{
  "train_examples": 26041,
  "vocab_size": 40,
  "encoder_norm": "layernorm",
  "encoder_inner_norm": false,
  "text_encoder_drop_path": 0.15,
  "momentum": 0.95,
  "max_grad_norm": 0.5,
  "epochs": 28.0,
  "weight_decay": 0.5
}
Rows from block 2 of the audio encoder of a small contrastive audio-text model, named by matrix and row number. Rows with one number belong to one neuron. Each number is 500 + 50 x the weight over its row's rms, rounded and kept within 0 to 999. All counts start at 0. Numbers have three digits each.
After each neuron's rows are labels from the 100 clips, of 14976, where the neuron reaches its largest size: "peak on" is the class under the peak. Only what is clearly more common there than usual is listed. The data: Morse code for random letters and digits, with fading, noise and interfering tones. In brackets: how many of the 100.
# gate: MLP gate (encoder.blocks.2.mlp.gate.weight, 512x256), inputs 128-191
# fc1: MLP up (encoder.blocks.2.mlp.fc1.weight, 512x256), inputs 128-191
# fc2: MLP down (encoder.blocks.2.mlp.fc2.weight, 256x512, transposed), outputs 128-191

gate.88:582500500500447441500632500448583500550432500482546486453500500405446460545512412432500500522689481436516528489519513471502500441500500500463485500562500606500500500579625500500525571582488457
fc1.88:542508569500525500477592499500500548556474566448475408477592489518478593516419575500500521400543543500500456468500500500461517497522455500388503532500517554473486500493500385437368572505439533
fc2.88:500500440554513500500500500500531491485514547500445544407500455577528528408500403489500425552500490522493540500500500394494513500539431500536478500532587484532502495565434516506510463429471500
peak on: the character "i" (41)

gate.468:389500500509405553396504472500500481553573500562500451500522542582479500361633578510494500488500603481611475527500492500561502500424605479582533565519500500514500479552500493504560453489440511
fc1.468:397529448496362535470596500500500500568500388513458528480582500564564481327500500549500514508443645532543500500618569500479472506500547384500536500493469504515479508519597546509500533521456494
fc2.468:472445445475554500464482500598528463643437399467497565500499399500385500547529453500500500595489448500513521558446498580500500500500464500358493500575499530438500365540481410385500511582500637
peak on: the character "h" (28); the character "6" (26)

gate.361:385447448500525500500500519468509500432505452493500500500380574450500650500598465567555500543441500598540500569500435500582536526585481464587507500501500449500500500538413532557448498443500542
fc1.361:526500610594460615391559500565475500500500500473469500500398564546500500500532608548500500500500500500445569626467447500500532518537500462514542538500466500500531500500558535500475500406339500
fc2.361:520500481500500553500509500534500506500472500500500579566428533603500500533483500537500500500480419500500468500500567500573500591488452426500460440501541500500506391501500500380466423500425500
peak on: the character "i" (53)

gate.429:600556500582500500533500500601529470457572524606446500428500581500401525531500440500521508476464440581475541542398453478500510500500606593426500500457500500479418569606500522500442500608500503
fc1.429:456500454429562500527469500531553548406500388500500455500536500500473500589443500390457481567560500553500596431500567377428563440484539452500617500510582558360461590412454442500500525500470446
fc2.429:500500565498500560556565571500500568496500556500500500500445556515562378401500480500525519500473530552445427371500500500500500500500439500500571455441508500474500437500500500500500473500500500
peak on: the character "n" (40)

gate.389:491500515500500535533480500364439500500500510500486543551591429579500500500488500500438594500515526535495500500416569473462516487500500500415500555563516531395500500526404470500495487495531534
fc1.389:583500471500500500474515498573500500500558500495500431507500502500459386531500519500500500512437500500467500500508467534544508467500447511500417440334591569500500500495528500471572451464486500
fc2.389:475473528500500500562500504500500509490500500500433505508458500536500511500518527510537555540454501476603500471500500457500447500570348429500500500369500556475500448500500452500500500520454500
peak on: gap (100)

gate.470:553503535500500500477559500406612495500451500607532531434546569397466488469421500500577500500502500539522500442454500506470500408500541500500432461433465500500500458551427375619494452500532407
fc1.470:500417490597561478497482500500488500500566605482470425502407500512500500500500494500503500500500500398480500597552394543500544500439469555458544517513582564500500500494572615441508500474500395
fc2.470:500500500436503500578514528482555500532511492500471645500500500578500511585477500498429449500438584641529479434523513665500500598441511473550497463521416466489500500462537543521500500443500500
peak on: the character "5" (34)

gate.310:500512500452500500521521514462481500527500423428500448536488500474538500436500500463626447646482533576539500500500495500464495483524500488612482500436548433500425437512500500486524487416429500
fc1.310:500500500500500524500481500496476500520416471500547475500503475500500547500411542406597456580420553634589541469498510540487432500500425500633415443374515475562429500482483610491404500500500437
fc2.310:460500500437512497468514500500456569510478538545367557474502549503550569466486437500500545456531580500410478543489576627525577544526541575512466500500538500566500552509511505439373450500544582
peak on: the character "i" (45)

gate.297:500529407556483500514530500412485574535435636552500500614476544500500456537481507500500470500483573572513538500439451437500558479500634500481621608547611476446569601515532518500500595532318545
fc1.297:517500500571474550497473500500515500500413601500403500560407500554480500504583450500500445500439546500525556506519500464485603500536547495500615466511627430473589642476506472579469521553329500
fc2.297:562500567500515548492444530417639500483500540500500500420576451529387500505543500500505467611508556551500500500534518481555500457511500628592433516434500500568500500500500595500500377532500556
peak on: the character "g" (30)

gate.50:505464519443500484521552454523533500500445461346500547500534504521491539469496489508500463588436553500530506496521486470500561503373500500499461500475434396514517594535500500574530471500518436
fc1.50:342577513502584480516623570501467483500500398543440500395439476487500611501500500510434520509500476479500545500478466548553500470547482450509441553460589500426426492452500424522500572500517589
fc2.50:484551469409500500525452500468431569500515500468540500464500500394533482567621499420482476513560500448500500594513521500500554453500427512500495548550525496500486434500479543568500430462437574
peak on: the character "q" (26); the character "k" (25)

gate.185:577469455467500487442475500444368498448459478500500562467454555446449500500449490500398500500480500500500561500373550482500500527537500505507515445369436503483478500554465658570500500546437505
fc1.185:515537557493557500490500513500402519373500513569504524500501500574417500403541400506500500609541485506475500414431444490427435481484503494542502552453497508500538500526427548500613535500517500
fc2.185:437558439427469368549500512416500500519449500544422500601442438513436500534500517500469611573575548585591500643500500500482500535596540462500500500588475500508500500454499456605453500500528426
peak on: the character "q" (35); the character "7" (26)

gate.327:500500500508500570533404567341442500500500500423454500467368500429555500500500500500606500525449471500562475461606500599405500500405543493510500500528500402481527445500460500500557429500500536
fc1.327:526596507500463500500469486500494500487448505504435500500583583493500515500500513517500414465507489582478550532474443415598500523540441520547500505500544482483500573500500421500500500427477500
fc2.327:500674487434420541500505500425612626500500504500377615500500500500590599528500500500500606593500500500500417538525500555500526500500500500460500418614446462500500563526572500560500500500500457
peak on: the character "4" (29)

gate.74:518462458500499508470500458360555452576538476483500465555440500466521541466368495511511500481587549447500437537561407500500500500538500630561376554500500500501447477546575593506572447565500555
fc1.74:571477512561457454525500460500395516485543494500500500623500460500500500481454607592519490551471545511558532441482398563500556533500496360401565500498451500367543583500499396449500471580500474
fc2.74:485594586515502456500583387466561436491500412534414414500384500500498500691413437468500457466529500472421500461485497419500519583500516499439548500500539433471403500534500457500535584530536457
peak on: gap (83)

gate.75:515474460500418582490500500500499500442500616474500500438443517525500500544484476507511511510349512500588603480471447519464564500494483500492500500513480438528500500452500363482524352615426500
fc1.75:562500532590500475466500500500500500500568500560500514500529500500631519500507463529571491564500528479564518538500460422490500496500449500500487511553450472500465387500500482500500463500441458
fc2.75:500500500447515588500494445500500451500405577500453500501603500455485465500565499500407456520500452460458552492587394519500512560408479594500444467510485500554489491500573500537500496500464500
peak on: the character "x" (33)

gate.45:492494635474578537500461500500500522529506501424534500494521500500434425486500515590498454500500511583500443576487547456500628515475532572552461573376498563490545500546648500495623584547506360
fc1.45:486500424565435500468499376421492554500448578515446459420460591558500500500500550487513500455500610482519518456500500500500522510561451435500536454513500461500500581557418508500310462500500500
fc2.45:500447500468500500466642500500500476465496450438397500475612479548563484538433500500500371500500477500522476565535558455500522608452568500500531500500482500500413515566488500513451401366500500
peak on: the character "3" (31)

gate.30:481455544430445530614470583500500547496490479479491529502500553476456408499500449500438486635535470526526347396502566505500555574577500450500519583482458480535596447492561479439522422500555481
fc1.30:435594500500504428514546436484475500500500541451527563450500500515540535448500500502609500353405568500476511500500502505463492478421449500363500475496500503500493571568492500619446500446447506
fc2.30:459469449501479394421585561455500537516463431500497491541449432500479500474464500450561471500500566500499575482500500500500500491488500445437455460580579500590500500527534379440447398522495441
peak on: gap (100)

gate.170:500474500500521500432500500490527500541519490500500630519612458481492446500500500402503607456459413484518563500513618482510472533608500445599436511510500464542593563507463500490511581436553554
fc1.170:482500500500489480500539478500500574567500500500505512500607500451491377537468500500529503480500468500477582417476500500500500500561500458553476547502475500573500573476500502434500548423587549
fc2.170:500499500500466450500450527541530443447546496500531406500435460500445490441569598588500437484445439500500500472563488509500416551499500524535555475500500502581508525545487472591500500500557547
peak on: gap (71)

gate.318:492500503519500437536445500500458388475500527493476500626514485500500567430520472525500500412500426596522458556606529441500483553562526447465521475500500500500500501500452549439405469500500539
fc1.318:410500500500503445385500477511555496592500453525486500395524516479485485544500500447622527549477618600447526500463496545589500507524503594532500493558507500500556500500512474537518564500500500
fc2.318:480490431575532570541500500505500490386474500500544516502477433500500526479424465386492555539500483500461562506591546375500500515426500399500500504500626469506500500492399500456500500500500534
peak on: the character "n" (35)

gate.7:500573431499483481510500500497500478500447470454490446444431589496525490500537463534500500444500500568481437412375444500509497533469469389436585467564514500442500579538569451500540463539457558
fc1.7:464597612448519500569551426548500504504373434553573447499500538507523471500511546479500621500485500448462479438500478373606484520472571470550474413500500485477538572537500500470494451500500500
fc2.7:471554624383520382500438444456509409448500589541469527570475600500444544474481441483599492500421548483611489447500536528446553485549513471507500530487463500493500532584500431408486553397488500
peak on: the character "g" (38); the character "p" (32)

gate.14:434500500510500500500446500483507500576491457522515475519442439612581512587500523463651469550500500500594500536500439500500500479490461500500492500590534455500461525524479631412503500608500500
fc1.14:535498500508498617436478452500500568554425500553421513519436553500501475500560500427482479500513468622390553508525432485500492500488574446619475573500499559476495482500455494503518500467500431
fc2.14:520508628491378503482545508578500500500500494480527500500463453500500435500525482453574627627500597552568609538482426559525498500493503565500560470531500495500519558552561500500500537567528520
peak on: the character "3" (29)

gate.2:437423445500603522443509566432531435500500509577432561486500622500584500445400521500517500494541500500553500534500500500452400489475515388500461550500500500500532460383511536525472500479500438
fc1.2:544439578631338523517475477500403442510455587487500500531580514479572500500502532572560412522399410511545486430500500500584587424566532593497510520500500500433589498554477461500515569500454482
fc2.2:500495568337463500420500537500500500500500500509428569553584500493466480547451508500500451506458500470505484487479468468411443500396500470460550500463500500574403441455535485500548519500500467
peak on: gap (90)

gate.32:500485398494516500609402500500500500500527533500540610499500463622528579476464513500534392500401500500497461500507580464529515414484500500457500383459486500500470512500470487500447500457481578
fc1.32:459552500500500397361500477500416543480481500467536500542437500384500490473500475500500500469569486500558500500500458500459594563500668500619444526500507549585544500509500520561575500394542500
fc2.32:500486544584500464500556560500508444500500512492515497561500500500510500602500594524525440500522500516571500500576500500564503614397546537500439500449543400501500533515500500413528500560500500
peak on: the character "x" (32)

gate.345:473530500500495555495605445548500484507558514500541622529423538500491592500500523375500500590534401501441495486433498511520521436500500514516483490500500488500473405467609590500500549500446459
fc1.345:549555553504520500500464520553478461500448500503575614411502500611401626533500564452500500411500471568395544560500356458500428433508466511485500465536500523466569310451500500548500598445531496
fc2.345:516483500366500500529485541390566470524500500429547472500575500453531500564471522458443500545516447500614394517478561501497493564509500500500500526500526517485470556500510406569485519500500535
peak on: the character "g" (25)

gate.273:511500509549551514579500582500481463500454500543500525594436581455498533553533465619537505431500468409500432481500500527571507493454500500479407512445596500432525499447551434446573428597496500
fc1.273:500429525541430420500587442423423500441531412586500500475571610500482493493500510517440460455504566555500562500584491500510533548539500500564564475567500508552500487420500515550511462402500554
fc2.273:574550491368443504500500543474503555540591633453471423454500581500484472500452500532549500552480552500602331522460500501561586500461417483500500500451586569470524481520522543566500486503372478
peak on: gap (99)

gate.22:500418439512503541513505625500404458437523500460501500500502528618349428495621540468541543523465500500584500500511476500640500524500500498550500500492549371556500533500500558500500500542571500
fc1.22:479500500513514472552480482500500357408499485526500500509500437500500451468499500431500500578500445532563533473500500540640462477564368584574556533500583500500419500521500500547500502500536539
fc2.22:496543518419500524500526500404437631495570507504500487541530459500500436500482473515528544571534500482500381452566503532500497500500496526404474500450566495466524500536438490484415433500623418
peak on: the character "x" (40)

gate.271:505468578490592449500615474548471441500370475500500514449528511496500502447455451476500500340500555500500523518555507396484500366532500462500548500490500532457359565482476500543478512492500407
fc1.271:500491485424500500411613500510552445511421528500476495515513500452563515500425468484478500421500504500551500510555476402471481500500500393411500494500409500468497547437420500566517500588454440
fc2.271:369500518576522496513435499567500484435405495480588599500502500657500465497513436565552500451500466414500517500533506475500500442465570458504500417470465500511505506500500504407500500480429459
peak on: the character "i" (40)

gate.248:444419539521469616449500500439518472500420501500582500468401500592464485500500500486566500508500532500509503519432470500466526560555453538533385500578460448541395500506386500506500315510364475
fc1.248:500500500500500516500445513498448538548500589500500500562500595529550472539500500433500458553548438546500372545500473500500452566388498500496500485493491510628628472444500435500520497514618497
fc2.248:450412534486500430661635585576499500578426460528500476500614532500579506594475511478500500500500500526500500551439368486500500464500422389495500500500500478500500477635500517579500500500500500
peak on: the character "i" (31)